From a checkpoint of a small image classifier.
Model: 4.06M parameters, 32-pixel images, arch vit, norm rmsnorm, activation swiglu, patch size [2, 2], layers 12, width 160.
Data: trained on dead-leaves pictures: piles of overlapping shapes, 43.4 epochs.
Rows from block 4, named by matrix and row number. Rows with one number belong to one neuron. Each number is 128 + 24 x the weight over its row's rms, rounded and kept within 0 to 255. All counts start at 0. After the name is the row's rms in percent of the matrix's.
# gate: MLP gate (model.blocks.4.mlp.gate.weight, 480x160), inputs 0-159
# fc1: MLP up (model.blocks.4.mlp.fc1.weight, 480x160), inputs 0-159
# fc2: MLP down (model.blocks.4.mlp.fc2.weight, 160x480, transposed), outputs 0-159
gate.232 022 [ 97 107  99 125 152  93  87  90 130 120  94 109 143  92 136 147 155 107 108 180 127 120 142  77 141 110 143 109 153 114 150 165 139 150 117 148 117 163 108 156 106 166  96 124  89 125 141 158 129 117 132 139 156 109 159 139 119 116 110 127 130 109 132 136 106 136  88 149 131 130 116 177  80 147 119 131 163 137 115 116 137 157 124 111 140 170 133 186 125 142  91  99 146 166  92 132 170 148 162 140 160 147 139 170 153 159 147 116 153 140 123 140 142 117 131 155  52  87 125 132 149 162  96 143 100 103 139 142 139  97 125 119 127 144 135 125 128 112 143 144 168 167  87 144 130 154 123 120 162 111 132  89 150  98 117 156 119 124 130 135]
fc1.232 023 [118 159 154 135 169 166  78 101 174 116 146 105 114 164 142 119  70 190 110 133  72 109 133  73 109 147 113 173 138 126 143 173 155  99 126 120 141 145 135 164 107 121 142 134 116 101 123 135 114  82 120 134 153 137 156 111 166 114 128 145 103 153 179 141  91 169 151 141 128 110 164 111 141 133 132 110 114 101 118  68 106 118 137 106 136 115 135 138 121 133 102 127 157 141 115  97 140 108  84 145 152 149 128 141 143 141 139 126 123 152 113 132 132 152 127 134 113 148 140 103 173 149 139 117 104 173 139 112 130 146 150 116 160 133 141 118 105 111 131 106 143 137 139 123 109 129 149 130 125 157 102 158  92 162 105 178  85 125 168 116]
fc2.232 021 [159 110 139 131 102  85 104 111  92 160 148 152 105 127 108 132  94 120 164 130 155  93 148 134 119 132  53 135 134 123 129  96 142 148 133 111 129  72 148 138 143 122 140 136 165 129 142 126 122 161 129 144 133 142 119  98 135 112  96 162 148 146 132 165 144 114 135 135  95 135 128  75 135 156 112 126 136 169 137 111 101 127 115 132 150 107 187  54 134 121  95 179 113 126 119 141 119 130 119 138 139 126 163 110 118 150  94 160 131 111 159 117 119 109 136 143 159 109 118 109 154  98 136 126 136 128 181 121 156 143 138 107 127 155 173 157 114 159 105 154  83  66 143 160 157  68 133 130 131 122 130 114 157 133 106 119 130  99 130 111]
gate.233 194 [112 138 118 152 109 143 162 108 140 120 147 118 113 134 141 100 117 143 129 128 120 148 100 126 109 138 145 170 111  98 128 136 122 183 139  99 111 103 155 127 126 109 141 114 140 157 132 147 150  71 173 122 111 125 134 158 131 124 120 140  93 140 152 179 147 131 131 137 158 155 141 107  97 108 101 131 136  76 121 132 102  95 174 142 135  92 112 162 151 146 133 126 169 123  92 129 143 134 112 127 103 176 104 146 122  98  81 135 135 141 164  98 120 157 160 113 112 128 107 147 144 105  89  98 141 127 191 170 162 149 164  61 150 164  99 121 121 138 130 133 104 107  96 107 130  77 135 129 135  91 153 135 113 167 140 155 123 151 100 124]
fc1.233 206 [112 131 161 160 124 149 109 117 121 142  92 139  96 115 130 113 135 150 102 134 119 137  77 161 101 110 136 109 120 119 100 133 106 161 163 120 144 109 131 134 171 141 112 131 141 122 142 160 143  62 137 119 148 148  85 140 102 136 113 157  96 139 149 166 154  91 136 145 160 118 132 121  98  98 156 109 158 105 155 168 121 114 167 141 130 114 142 141 123 153 130 108 198 131 106 125 133 170 125 114 139 150 146 155 123 119 104 136 107 117 156 120 112 162 163 128 168 138 119 130 144 111  96 135 159 111 158 157 133 130 164  73 167 155 126  91 109 173 116 140 125 117  80 126 120  53 115 124 115 145 157 117 131 134  95 150  92 160 115 131]
fc2.233 213 [144 158 140 134 124 137 124 104 123  78 159 148 119 107 100 122 162 132 139 129  90 121 110 157  86 133 136 153 143  91 122 177 129 120 107 129 137 121 123 154 136  99  79 122  88 141 119 103 112 114  68 111 147 134 147 140 107 180 124 106 102 111 136 120 100 133 112 137 120 122 119 113 124 157 125 124 119 141 114 172 128 122 120 161 118 204  98 149  94  94 157 116 136 141 119 181 104 172 166 140 126 156 106 144 120 141 125 142 147 175 117 134  89 148 117 101 103 124 106 168  96 100 129 118 162 119 155 142 136 117 140  65 158 143 176 150 133 112 129 113 150 148 146 151  88 113 155 163 149 116 148 135 125  98 123 122 115  96  86 137]
gate.234 010 [ 69 115 128 145  92 128 121 162 140 132 117 111 119 122 113 119 133 104 154 171 176 120 112 122  99 124 108 129 120 173 145 117 175 106 115 117 128 117 133 143 110 110 124 159 167  73 104 129 138 118 137 139 106 143 157 101 134 115 104 120 149 155 128 107 107 159 171  82 135 118  93  80 130 130 156 126  74 144 159 132 113 155 169 170 117 127 140 127 142 141 162  96 162 107 168 119 138 136 144 136 132 177 120  87 146 117 107 131 164 172  94 135  86 122 122 108 123 116 117 120 100 113 168  98 103 147 143 127 133  99 137 120 165 167 152 140 109 110 163 121 154 128 125 153 159 156 171 149 118 121  87 159 141 127 100 122 139 144  83 138]
fc1.234 011 [132 134 126 161 141 124 114 108 135  87 121 176 108 141  83  97  92 106 111 103 121 138 143 126 118 109  97 124 103 112 148 130 115 158 168 152  86 117 132 134 173 144 173 103 102 156 153 142 141 161 122 161 115 136 121 128 171 132 140 101 123 135 104 149 149 145 118 146 141 114 136 168 128 143 134 141 137 144 146 129 168 142 149 121 108 172 126 165  87 143 127 103 123 157 109  92 130 121 118 138  86 157 130 161 137 126 122 113 117 127 139 122 157  92 135 181  79 157  97 134 127 121 124 167 151 107 110 155 113 101  93 125 100 137 157 127 156  96 119 150 148 102 152  91 121 131 130 143 140 207 145  51 151 154 122 106 128 124 163 120]
fc2.234 015 [139 132  96 132 130  87 123 166 145 181 105 151 102 150 109 144 140 139 136 145  81 129 142 130 115 103 155  89 189 149 119 126 128 116 164 111 162 120  98 141 116 127 154 132 152 156 108 101 122 117 101 126  92 148 124 114 132  86 112 121 107 151 176 101 123 125 148 146  79 134 144 165 143 106 145 134  98  91 109  94 148 138 136 100 139 143 121 112  78 147 122 184 185 126 160 127 114 152 105 113 129 106 119 120 153 133 147 149 129  98 131  95 119 174 114  97 121 165 142  93 159 141 138 131 117 148 162 110 129 111 100 150 130 156 166 171  98 124 133 139 158 163 115 107 128 118 164 164 166 135 116 150 118 132 108 171 105 160 140 141]
gate.235 192 [126 147 133 146 181 128 125 120 135 155 132 162 114 130 133 116 195 130 121 121 135 140 147 115 132 124 150 148  76  60 155 103 131 151 102 134 149 127 132 117 125 164 182 153 112 122 113 133  94 151 107 113 153 146 143 114 127 126 151 130  95  63 144 108 146 110 144 162 126 109 124 108 122 170 151 129 123 132 130 132 104 150 160 149 170 140 117 149  74 145 132 176  84 175 137 122 145 120 123 141 119 146  97 154 148 130 139 110 120 104 176 180 132 125 131 130  94 157 121  91  88 172 156 130 141 144 111 119 136 129 141  92  88 124 111  87 127 128 122 137 116 103 122 127 114 108 121  86 137 155 129 124  93 105 145 192 130 109 119 146]
fc1.235 199 [ 91 114 111 136  79 130  96 149 129 146  83  97 134 111 121 129  86 142 111 139  81 114 120 136 113 136 114 114 181 170 110 171 127 119 168  98 126 155 117 115 160 112  97  81 169 117 144 128 160  88 144  93 126 125  99 108 134 109 111 149 148 154  95 152 115 137 106  94 128 128 145 157 126  98  97 136 137 127 127 125 166 135  96 114  78 122 133 133 210 136 158 100 173 111 134 160 111  84 123 120 146 120 131 115 120 136 112 121 160 123  91 108 130 117 110 109 172 115 155 146 143  92 105 126 101 130 173 149  95 135 117 168 146 108 116 168 135 133 152  82 138 177 131 143 137 142 117 135 135 110 104 113 137 146 117 108 115 122 127 121]
fc2.235 184 [ 93 103 157 121 145 107 120 122 126 102 120 159 122 120 113 139 161 115 165 112  95 126 160 146 121 142 182 154 114 129 153 110 171  96  98 142  96 139 134 141 117 120 139 138 103  67 144 136  86 133 122 126 138 134 155 134 155 142 130 130 108 120 127 135 143  90  65 123  99  68 110  96 112 119 163 113  93 130 101  93 129 107 170 110 125 165 122 109  61 122 109 189 118 134 126 120 120 119 135  99 114 132 124 142 138 119 112 169  96 106 121 104 128 129 125 137 100 106 140 107 168 110 129 114 146 110  98 163 127 154 128 132 124 169 139 124 171 116 160 135 114 109  84 117 119 168 137 132 114 151 118 106 104 109 149 156 142 123 162  61]
gate.236 029 [146 115 134 150 109 159 115 138 128 133 121 104 159 104  95 129 142 156 106 169 118 112 150 104  87 144 166 153 110  99 107  93 176  75 122 138 104 131 150  92 144 102 111 108  99 127 135 142 117 130 115 136 144 110 107 129 131 112 144 113 147  86 115 120 146 122 150 130 110 131 154 102 101 151 148 151 130 134 118 129 136 159 131 114 150 128 177  84 109 131 122 125  84 165 150 151 128 115 107 147  94 135 138 148 105 159 139 101 145  98  90 186 104 137 144 162 134 173 155  73 172 125 131 138 133 127 154  84 145 132 105  79 164 139  75 193 120 105 126 164 140 142 141 160 149 136 132 133 149 127 160  98  92 118 164 124 131 117 128 127]
fc1.236 038 [107 139 110 110 113 150  97 128 114  84 147 133  96 147 112  99 122 120 169 124 120 104  70 109 125 125 107 136 192 173  90 119 108 166 129 107 156 129  84 118 102 164 156 168 152 126 142 134 142  96 196 112 140  89 130 130 121 128 148 162 142 147 135 131 135 125 127 129  83 146 139 127 133 174 135 119 160 112 172 112  99 109 103 148 110 142 141 133 122 115 141 138 133 103 105 133 137 132 119 118 197 118 128 111 124 116  80 101 132 152 142  99 122 131 131  80  68 127 112 136 104 102 102 121 125 121  98 157 131 142 121 148 123 125 143 126 122 125 162 167 116 105 123 140  88 158 133 150 153  73 141 116 144 177  95 143 119 159 114 133]
fc2.236 036 [131  99 159 144 139 161 124 123 154 132 151 158 149 125 154 137 122 136 124 148 144 148 153 162 138 134 171 120  87 147 117 106 143 151 114 138  97 171 135 113  77 105 158 130 131 120 134  65  78 103 128 103  83 149 151 114 124 105 130  94 158 154 118 110 126 152 127 139 147 135 147 122 109 100 137 112  84 156 117 126 147 149 133  63 147 111 110 122 132 127 110 146  94 153 101 152 156 117 142 110 112  94 161 114 114 107 153 111 132 106 147  85 126 120  80 106 153 132 144 113 146 110 190 135 161 130 132  95 106 115 123 155 107 171 190  96 168 153 123 118 152 129 124 130  83 126  93  90 133 129 130 148 156 104 161  99 129 134 147 137]
gate.237 017 [138 125  98 105 107  95 117  95 184  99 153 107 115 127 126 118 174  47 126 145 138 135 131  94 130 126 120 107 139 166 161 108 119 142 104 129 128  93 153 115  92  95 145 183 113 103 113  89 106 124 115 133 161 142 123 123 142 110 147 149 114 128 141 177 114 101 177 104 131 142 122  96  89 124  98 124 105 151 132  91 146 119 113 105 139 159 153 150 147 113 172 115  72 134 126 104 130 130 119 182 146 100 155 122 110 102 105 100 136 134 158 150 117 161 140 140 142 126 133 123 121  90 141 129 116  90 150 142 116  97 143 140 107 117  87 116 163 123 139  98  93 148 145 141 127 119 113  97 146 117 100 113 162 174 133  80 146 121 124 145]
fc1.237 016 [166 102 109 136 165 143 147 120  78 125 126 177  75 127 143 145 115 112 114 165 156 129 160 128 168 149 114 159 159 111 110 159 101 121  89 126 117 127 144 148 110 164 146 144 111 179 108 128 153  84 151 102  95 129 148 154 108 138  98 115  83 110 142 118 136 120  99 106 151 164 155 110  95 161 110  76 170 152 116 156 156 171 145 146 147 106 129 125 134  90 135 128 159 122 132 137 143 127 136 153 102 122 115 109 142 166 168 122 131  95 113 101  94 107 128 128 148 123 146 118 175 139  87  97 121 124 129 100 113 154 104 134  89 162 132 116 106 146 139 146 114 146 159 134 109 114 123 101 132 171 162 145 138 164 170 113 104 134 129 131]
fc2.237 019 [137 127  94 149 156 134 132 137 107 139  96 157 106 125 133 158 158 151 135 134 127 101 132  77  87 113 123 134 144 114 120 103 143 159 127 160 139 141 110 111 119 115 120  98 120  65 134 124 164 151 109  98 165 143 104 136 119 181 143  94  91 166  68 101 170 152 133 164 156 112 133 136 129 123 114 168 127 112 118  93 115 138 158 109 107 165 139 114 142 143 168 121 107  96 135 130 128 121 146 172 124 143  93  93 137 139 155 138 131 122 122  90  97 141 146  92 116 129 107 155 140 127 136 139 111 187 119 158 135 130 118 175 131 119 103 132 142 121  97 117 129 117 176 132  97 123  75  96 105  75  85 108 128 147 145 101 154 156 122 147]
gate.238 019 [136 171 108 136 102 107 134  91 138 112 104 111 133 136 107 121 116 131 123 158 143 173 105 116 123 114 146 101  80 122  98 120 128 129 121 112 129  77 128  71 110 154 100 115  98 162 143 129 158 112  80 125 168 110 173 142  98 148 136 158 141 142 141 129 142 123 146 131 149 111 131 116 133 133 111 135 138 120 129 135 127 125 176 163  61 142  99  96 164 131 134 109 110 136 117 150 113 129 137 125  97 117  78 112 105 127 112  81 112 123 144 115 188 142  85  94 141 132 126 186 110 117 119 103 129 103  95 136  79 129 125  94 158 109 125  91 134 161 111 143 124 119  92 100 103 106 150 155 122 148 170 125  94 171 102  97 128 146 121 115]
fc1.238 018 [137 120 137 171 115 163  93 120  57 142 167 109 136 123 141 140 163 131 113 163  87  79 136 111 131 128 122 101 104 120 112 104 148 100 125 161 139 161 178 125 103 167 154 142 114 125 146 148 112 124 129 101 154 113 113 134 160 130 149  72 130 165 146 106 103 127  94 140 128 120 139 160 116 164 143 172 122 156 106 150  95 120 106 163 100 134 141 107 156 118 125 100 143 137 125 122 123 113 123 139 119 104 131 112  86 130 145 134 125 110 135  90 121 129  99  99 154  91 145 118 109 156 119 127 111 147 164 192 146 153 123 115 122 148  75 118 108 144 141  63 114 113 124  89 118 146 147 157 125 122 132 135 150 132 127 113 160 119  60 110]
fc2.238 020 [143 104 105 116 114 122 139 112 124 123 143 111 106 116 163  92 103 143 121 136 152 134 117 105 145 102 115 140 103 111 107 143 108 148 113 105 110 127 116 145 140  98 153 113 109 152 110 171 112  95 108 129 125 139 133 184 163 155  97 147  90 126 154 110 126 162 116 133 120 101 110  98 130 138 127 135 107 172 151  98  98 104 141  92 139 117 104 113 117 129 134 146 141 117 104 141 166 130 142  80 141 122 115 142 188 160 106 125  79 136 129 190 110  80  93 160 106 107 159 107  85  91 141 112 126 105 148 163 116 139 117 153 131 153 150  82 146 129 111 123 141 110 106 171  94 154  81 128 141 131 151 117 131 122 159 114  75 193 129 149]
gate.239 017 [143  74 108 140 109 125 120  96 141 152 141 123 150 126 124 148 125 113 121 104 126 100 147 118 107 170 118  75 133 153 142 163 138 159 122  93  89 163  91  86 130 106 105 151 115 128  97 128 142 115 103 115 143 117 128 137 102 108 156 137 108 111 124 148 121 121 108 130 109 164 129 120 123  93  87 141  99 113 113 125 143 149 132 154 177 157 173 116 124 117 106 133 144 129  90 101 133 104  93 116 155 148 165 171 138 145 160 151 101  97 158 176 141 151 126 132 120 141 158 121 181 139 147 108 123 138 125 156 152 131 182 157 172 144 167 110 134 153 144 125 156 128  79 142 118 148 111 139 134 144 110 112 107  60 167 122 137 139 181 135]
fc1.239 019 [129 141 157 150 108 158 140 142 100 135 145 139 104 161 144  81 113 111 129 141 107 144 152 116  86 103 142 144 108 130 106 142 122 166 103 105 177 134 151  79 129 124 154 188 118 152 110  97  96 113  66 116 145  96 112 126 129  85 128 163 128 113 177 157 124 141 128 131 106 181 126  91 140 123 113 116 103 106 142 114 155 152 119 111 130 107 162 100 172 118 169 133 136 124 119  77 141 146 115 109 103 173 163 137 140 112 167 132 134 135 140 159 123 156  98 145 107 154 150 150 141 105 117 116  96 121 122 114 101 126 143  96 210 120 131 129 122 143 137 153 126 168 122 110 136 129 121 138 110 161 140 165 100 107  96 122 112 138 154 125]
fc2.239 019 [153 117 125 133 130 153 128 138 111 139 138 155 139 127 126 129  98  92 139  88 166 174 128 147 165 133 130 103 130 112  94 130  98 137 107 124 118 141 142 124 170  60  95 121 143 143 106 177 162 109 156 128 105 121 121 120 107 178 146 110 146 154  79 135 169 168 156  95 125 122 100 135 138 122 157 156 114 166 107 153 140  97 117 115 116 150 120 169 149 161 128 148  76 118 176 101 115 114 135 141 123 128 120 136 148 158 147  79  89 129 125  98 128 108 129 124 135 117 117 118 119 136  96 111 157 171 114  84 115 154 154 174 120 135 117  96 121 114 139  98 120 133 134 134 166 147 142 166 130 118 130  65 140 142 124 116 105 106  87  86]
gate.240 193 [117 149  96 107 164  83 133 128 112 147 110 117 141 133 180 104 145 108 122 126 136  94 158 155 157 136 120 168 154  98 148 116 132  76 122 110 122 141 166 124 101 142  96 132 101 126 145 123 146 129  97 119 132 139 119  95 149 144 170  99 117  86 146 152 114 121 130 159 101 153 140 141  84 173 143 140 136 149 135  84 118 140 106 134 153 180 143 114 144 131 131 106 159 151  79 172 166 110 135 125  98 104 113 143  89  84 121 113 140  79 119 152 126 107  87 115 126  98 114 117 120 136 131 130 119 118 134 126 124 133 157 132 172  66 127 112 119 108 141 110 147 144 145 115 128 129 122 128 144 157  83  79 135  95 146 115 194 159 106 149]
fc1.240 189 [136  99 163 169 115 168 123 145  91 165 154 130 112 119  81 100  96 134 138 140 155 162 129 152 108 107 128 103  92 153 167 125 179 145 148 136 131 136 158 172 157 129 149 141 150 148 129 131 143 116 134 139 107 112 107 159  84  95  99 143 132 145 129  94 113 135 112  83 168 117 143 141 168 113 138 109 142 118 129 127 145  61 167 141 100  93 108 127 118 143 128 158 122 118 175 146  96 145 104 106 158 111 123 126 128 152 121 147 125 160  96 105 110 135 139 155  96 123 150 122 142 115 132 123 138 101  83 127 115 150 133 142  79 208 147 105  89 156 120 164 132 125 108 133 125 159 126 156  98 112 119 149 126 136 101 115 106 101 144 145]
fc2.240 170 [ 91 128 135 104 141  85 146 143 150 130 128 149 114 140  78 182 139 151 119 128 127 112 109  90 141 177 175  92 105 138 180 111 124 134 130 117 148 138 100 107 111 140 140 115 168 122 148 114 187 194 138 158 135 140 129  96 174 116 122 172 140 153 150 114 109 105 151 112 156 130  69 151 140 126 109 128 103  91 124 113 115 154 115  91 125 198 120 158 117 141 129 140 114  94 140 107 105 148 112 140 119 119 111 119 118  95 119 114 110 111 134 101 118  98 167 129 129 119 114 129 155 112 108 140 135  89 115 149 174 159 146 124 123 106 146 148 189 157 134 134 144 133 137 106 141 156 138 124 115 129 114 112 142 149 102 126 144 156 174 147]
gate.241 013 [154 123  87 100 141 107 132 106 140 105  94 128 119 126 130 149 159  92 110 127 112 153 136 133 159 160  83 103 124 115 144 161 125  69  94 130 133 151 105 184 150 118 127 131 109  81 143 160 138 127 129 110 120 138 125 162 118 126  96 165 135  72  70 131 102 126 113 177  72  95 124  68 139 101 118 182 147 125 109 127 119 129 126 152 159 134 156 129 143 120  88 139 144  78 164 126 127 129  87 169 149 133 169 122 120 119 110 179 138 108 129 111 129 148 155 104 128 126 148 143 114 113 158 123 102 106 131 137 123 123 134 155 142 143 112 112 110 106 143 127  90 118 154 107 125 152 130 136 173  87 117 105 121 145 113 119 141 144  88 117]
fc1.241 013 [108 122 153 149 119 116 138  92 159 153 121 155 146 171 128 112 110 133 120 100 150 125 146 182 166 122 144 131 111 108 149 108 161 130 122 163 106 110 164 141  92 103 119 163  91 147  96 126 105 126 103 150 157  96 135 136 110 115 126 104 112 183 169 137 148 127 167 120 138 142 149  91 133 124 128 144 136 183 141 137 107 130 108 116  89 111 143 103 108 152 164 137 147 151 109 148 152 118 152 123 136  95 156 126 162 114 123 102 102 147 161 139 103  95 148 113 100 148 137 117 177 125 144 141 133 120 125 125 131 176 153 100 141 205 125 181 116 134 114 119 166  93  95 127 131 109 130 115 121 157 166 135  81 115 106 118 127 116 131  71]
fc2.241 017 [158 136 151 108 165 144 146 114 125 121 156 161 154 139 123 100 144 104 118 133 110  88 149  79 138 129 165 115 116 133 109 184 182 114 115 174 126 115 112 132 115 110 111 144 119 147 119 106 156 147 135  87 139 154 124 145 115  88 103 131 118 141 112 107 127 146  87 164 151 100  94 158 141 154 156 135 158  76  99 184 137  74 155  96 123 136 134 116  96 141 145 141 145 119 131 120 120 102 119 145 150 111 138 122 111 120 103 181 128 139  90 100 163 122 111 149 106 161 119  88 152  81 166  77 106 131 118 147 141 137 142 136 161 119  90 151 146  94  83 134 130 143  89 125 130 126 114 131 113 155 139 145 158 123 102 136 141 110 163 136]
gate.242 066 [149 130 146 126 128 172 142 178  98 151 143 125 139 127 107  91 126 103 146  87 146 118 127 133 122 141 137 136 165 162  78 112 124 160 119 125 106 118 136 131 165 127 133 118  82 121 133 106  89 159  93 110 117 136  92 139 156 124 132  90 101 140 155 143 107 108 139 147 125  99 133 141 169 128 127 135 130  97 159 134 125 150 161 133 122 128 150 118 128 153 126 115  91 146 162  88 150 116 115 157 169 177 118  94 113 142  90 130 148 147 134 140 105 121 159 153 115  82 147 171 138 124 118 143 137 140 154  65 131 128 118 117 139 146 111 210 132 131 133  86 140 109 207 140 108 100 123 106  98 107 131 136 166 121 126 162 129 149 157 116]
fc1.242 063 [127 153 131 113 138 123 174 146  67 180 133 136 163 106 144  95 111  95 170 134 147 125 137  94 115 131 135 124 172 162  91 123 140 148 136 139 124 113 144 151 181 123 136 123 117 158 130 122 110 142 157  98  96 110 104 102 101  75 159  96 118 136 101 119 143 115 101 111 115 107 147 155 134  95 111 145 106 132 167 121 142 142 139 121 126 112 166 113 115 133 139  76 116 102 114 145 130 149 144 157 194 156 121 114 136 136 105 116 140 102 120 128 126 115 142 145 127  88  93 182 118 161  86 134 134 153 134 127 118 137 145 104  78 130  95 183 120 131 137 149 111 114 183  94 123 136 150 122 107 125 152 125 157 107 100 142 164 152 153  98]
fc2.242 079 [158 171 116 162 121 132  98 119 145 173 139 148 136 120 148 123 126 150 118 148  96 142 132 135 121 130 154 125 133 104 127 100 128  95 170 150 104 151 144  68 120 122  93 127 173 127 158 111 124 132 129 146 145 142 111 169 117 136 135 138 141 105 119 139 119 151 185 153 126 157 122 112 124 139 159  88 150 137 164 106 133  82 179  96 135 113 152 123 124 149 131 124 151 107 200 118 130  91 113 122 131 119 111 171  99 118 104 125 162 144 147 141 131 151 130 146 121 122 145 127 133 131 162 117 161 144 105 114  93 133 103 178 145 136 131 118 101 132 124 140 158  87 104 126  89 108 117 148 132 100  56 113 157 116 169 158 136 110  63  99]
gate.243 026 [146 138  89 199 136 113 124 146 125 117 154  87 120 115 148 144 138 108  98 169 130 153 103  83 124  89 128 124 127 107  99 136 114 129 169 181 133 120 148 113 111 112 103 145 159  86 122  96 134 112 102  87 127 114 153 106 127 164 109 137  76 140 130  83  76 128 117 111  84 126 121 181 131 109 143 131 135  88 135 127 134  96 151 116 135 154 149 115 176 112 141 101 118  92 130 106 126 130  83 138  87 138  75  91 148 160 138 152 156 113 116 125 141 113 148 132 127 119 125 143 156  96 100 116 153 156  98  89 107 151 141 123 141  92 131  87 158 156 136 149 152 121 133 108 128 128 167 126 119 123 129 111 140 126 113 118 147 121 105 171]
fc1.243 029 [ 92 156 149 176 121 121 161 145 149 145 155 117 122 149 163  81 127  93 126 156 103 144 121 103 187  92 118 157 137  90 175  91 116 122 167 183 134 138 158 118 161  86 152 153 122 100 125 144 159 133 126 103 126 135 143 123 134 131 145 120 115 136 113 130 111 167 118 121  47 142 124 156 107 129 120 118 118 119 121 168 119 104 158  65 171 149 123 100 111 117 141  91 154 114 129 103  98 139 156 153 125 121 169  90 115 124 119 148 142 112 110  91 125 146 142 122 142 113 123  96 157 125 111 130 146 109 131 110  94 150 120 170 120 149 147 111 159 130  97  95 117 113 142 115 106 164 161 167 160 137 149 127 130 124 127 145 136 114 103 119]
fc2.243 025 [127 119 108 129 129 129 122 116 135  97 106 145 150 170 157 135 120 106 164 150 165 125 111 128  67 119 145 101 158 146 132 151 139 105 122  99 145  96  96 159 109 126 107 147 151 101 128 111 121 121 127 102 163 107 164 104 127  90 157 110 114 123 107 151 108 102 148 168 128 140 151 139 184 142 138 143 161 130 154 118 109 168 125 147 138 105 118 123 144 163 114 142 129 133 138 124 139 168 126 170 124 131 118 120  73 138 135 181 166 116  97 130 145 103 136 106 105 139 173 121 140 119 122 168 158 142 141 131 149  94 147 127 135 120 165 220 137 124 121 133 115 162 115 100 144  94 136 133 158  78  98  77 138 142 152 110 123 150 161 159]
gate.244 042 [125 129  98 119 175 143 132 119 140  99 124 148 143 117  82 148  93 155 153 123 134 132 127 115 136 152 146 175 118 151 165 160 135 100 177 127 127 130 133 148 169 117 148 137 100 116 158 111 138 117 138 151 147 148 140 123 161 167 129 113 141 148 148 137 127 152 114 120 165 142 152 132 122  78 110 159 110 129  85 163 110  89 133 176 139  93 113 110 153 110  94 126 119 169 105 167 121 140  97 102 122 140 118 142 152 174 122  97 148 106 121 135 163 126 152 122 163 148 125 136 151  83 137 131  91 116 111 166 101 120 137  89 156 129 122 153  94 130 105 128 126 156 100 166 169 205 164 120 128 145 104 155 129 144 126 104  98  94  95 126]
fc1.244 049 [123 130  67 135 129 120 127 112 119 102 116 130  89  98 120  93 148 129 139 147 113 123 130 125 108 144 131 100 125  99 172 156 157 127 127 105 136 157 124 188 135 126 142 152 137 138 106 167 105 119 174 146 126 126 157  81 116  92 146 111 149 134 144 130 125 157 142 121 154 160 128 148 141 129 147 112 146 113 123 142 115 152 106 128 112 128 114 128 162 112 138 130 143 120  95 141 162 124 115 106  90  50 130  98 119 178 110  97 157 152 110 118 127 137  91 124 125 130 120 190 123 103 140 139  88 104 106 159 117 108 126  96 118 109 124 130 114 124 111  96  95 155 115 191 159 169 101 147  83 104 135 151 100 174 106  90  90 137  93 129]
fc2.244 044 [105 127 124 100 151 148 141 160 126 173 127 113 161 149 136 132 147 140 125 154 151 121 129 158 138 126  71 161 112 103  98  63 102 128  63 169 117 145 179  48 138 107 121 108 100 164 138 107 100 140  99  73 126 138  95 118 136 127  96 117 145 147  81 130 146 129 155 117 138 148  91 136 106 154 152 115 113 124 145 117 114 124 135  95 131 122 139 116 128 132 142 149 106 121 131 109 132 102 109 130 148 136 128 116 129 139 127 132 104 112 138 120 118  82 149 119 144 150 102  94 154 138 138 151 148 117 147 106 148 128 130 130  98 133 173  97 179 119 115 128 162 165 134 154 127 108 110 133 138 104 129 100 147  99 151 192 185 111 134 127]
gate.245 029 [120 107 135 132 183 104 121  84 157 132 129  94 138  77  93 112 155 111 166 163 106 129 151 118 146 108 119 120 103 169 132  96 179  87 114 146 130  99 144 101 125 153 111 130 164 143 125 124 133 134 166 128 147 116 145 144 152 119 162 151 134 126  96 154 120 141 127  81 136 110 104 141 106 109 150 182 147 148 173 145 125 141  99 137 132  88 137 161 154 136 114 135 134 126 113 134 141 124 104 140 171 132 170 150 168 157 111 133  98 137 105  91 133 102 133  78 115 152 144 167 109 137 151 148 103 100 127 139 134 121  94 132 106  77 166 153 149 126 135 141 123 149 132 179 129 126 163  80  95 142 139 128 116 135 121  91 110 123  76 126]
fc1.245 029 [104 124 116 131 155  91 133 163 164 108 126 111 145 111 147  70 146 107 181 131  95 137 147 132 143 137 105 160 141 167 138  88 117 146 128 160 137 147 112 132 123 162 113 142 130 126 122  91 117 153 123 147 151 138 118 163 156  81 104 146 133 140 113 119 161 163 148  84 110 176 126 122  79 124 136 150 118 152 116  86 136 134 109 142 133  86 128 162 134 127  96 131 146 135 112 143 134 105 113  88 156 113 148 166 100 113  92 129  92 145 139 124 125  90 101  73 123 126 144 185 145 114 110 151 108  79 116 121 119  93 132  78 108  69 107 151 112 139 136 125 122 131 144 143 170 157 137 122 108 125 106 114  95 136 101 161 127 168 120 119]
fc2.245 028 [102 145 119 116 124 114 164 119 100 134 107 172 124 212 126 109 135 119 109 159 145 148 151 108 193 142 132 126 139 145 173 173 100 127 104 114 129 188  88 126 157 140 131 146  96 116 131 155 150 107 113 108  85 117 133 103 115 104 102  92 149 108 127 134 123 103 130 159 136  94 141 136 150 160 137 117  83 120 129  85  77 120 134  99 148 188 156 174 125 117 139 117 109 142 117 159 141 129 136 143 130 108 118 107 143 108 137  95 141 160 151 149 135 139 114 132 118  77 131 126 141 105 113 121  97 143 155 108 135 150 119 167 155  71 152 123 128  92  83 131 139 144 130 123 125 100 119 149 116 108 122 131 155 136 121 104 150 112 108  90]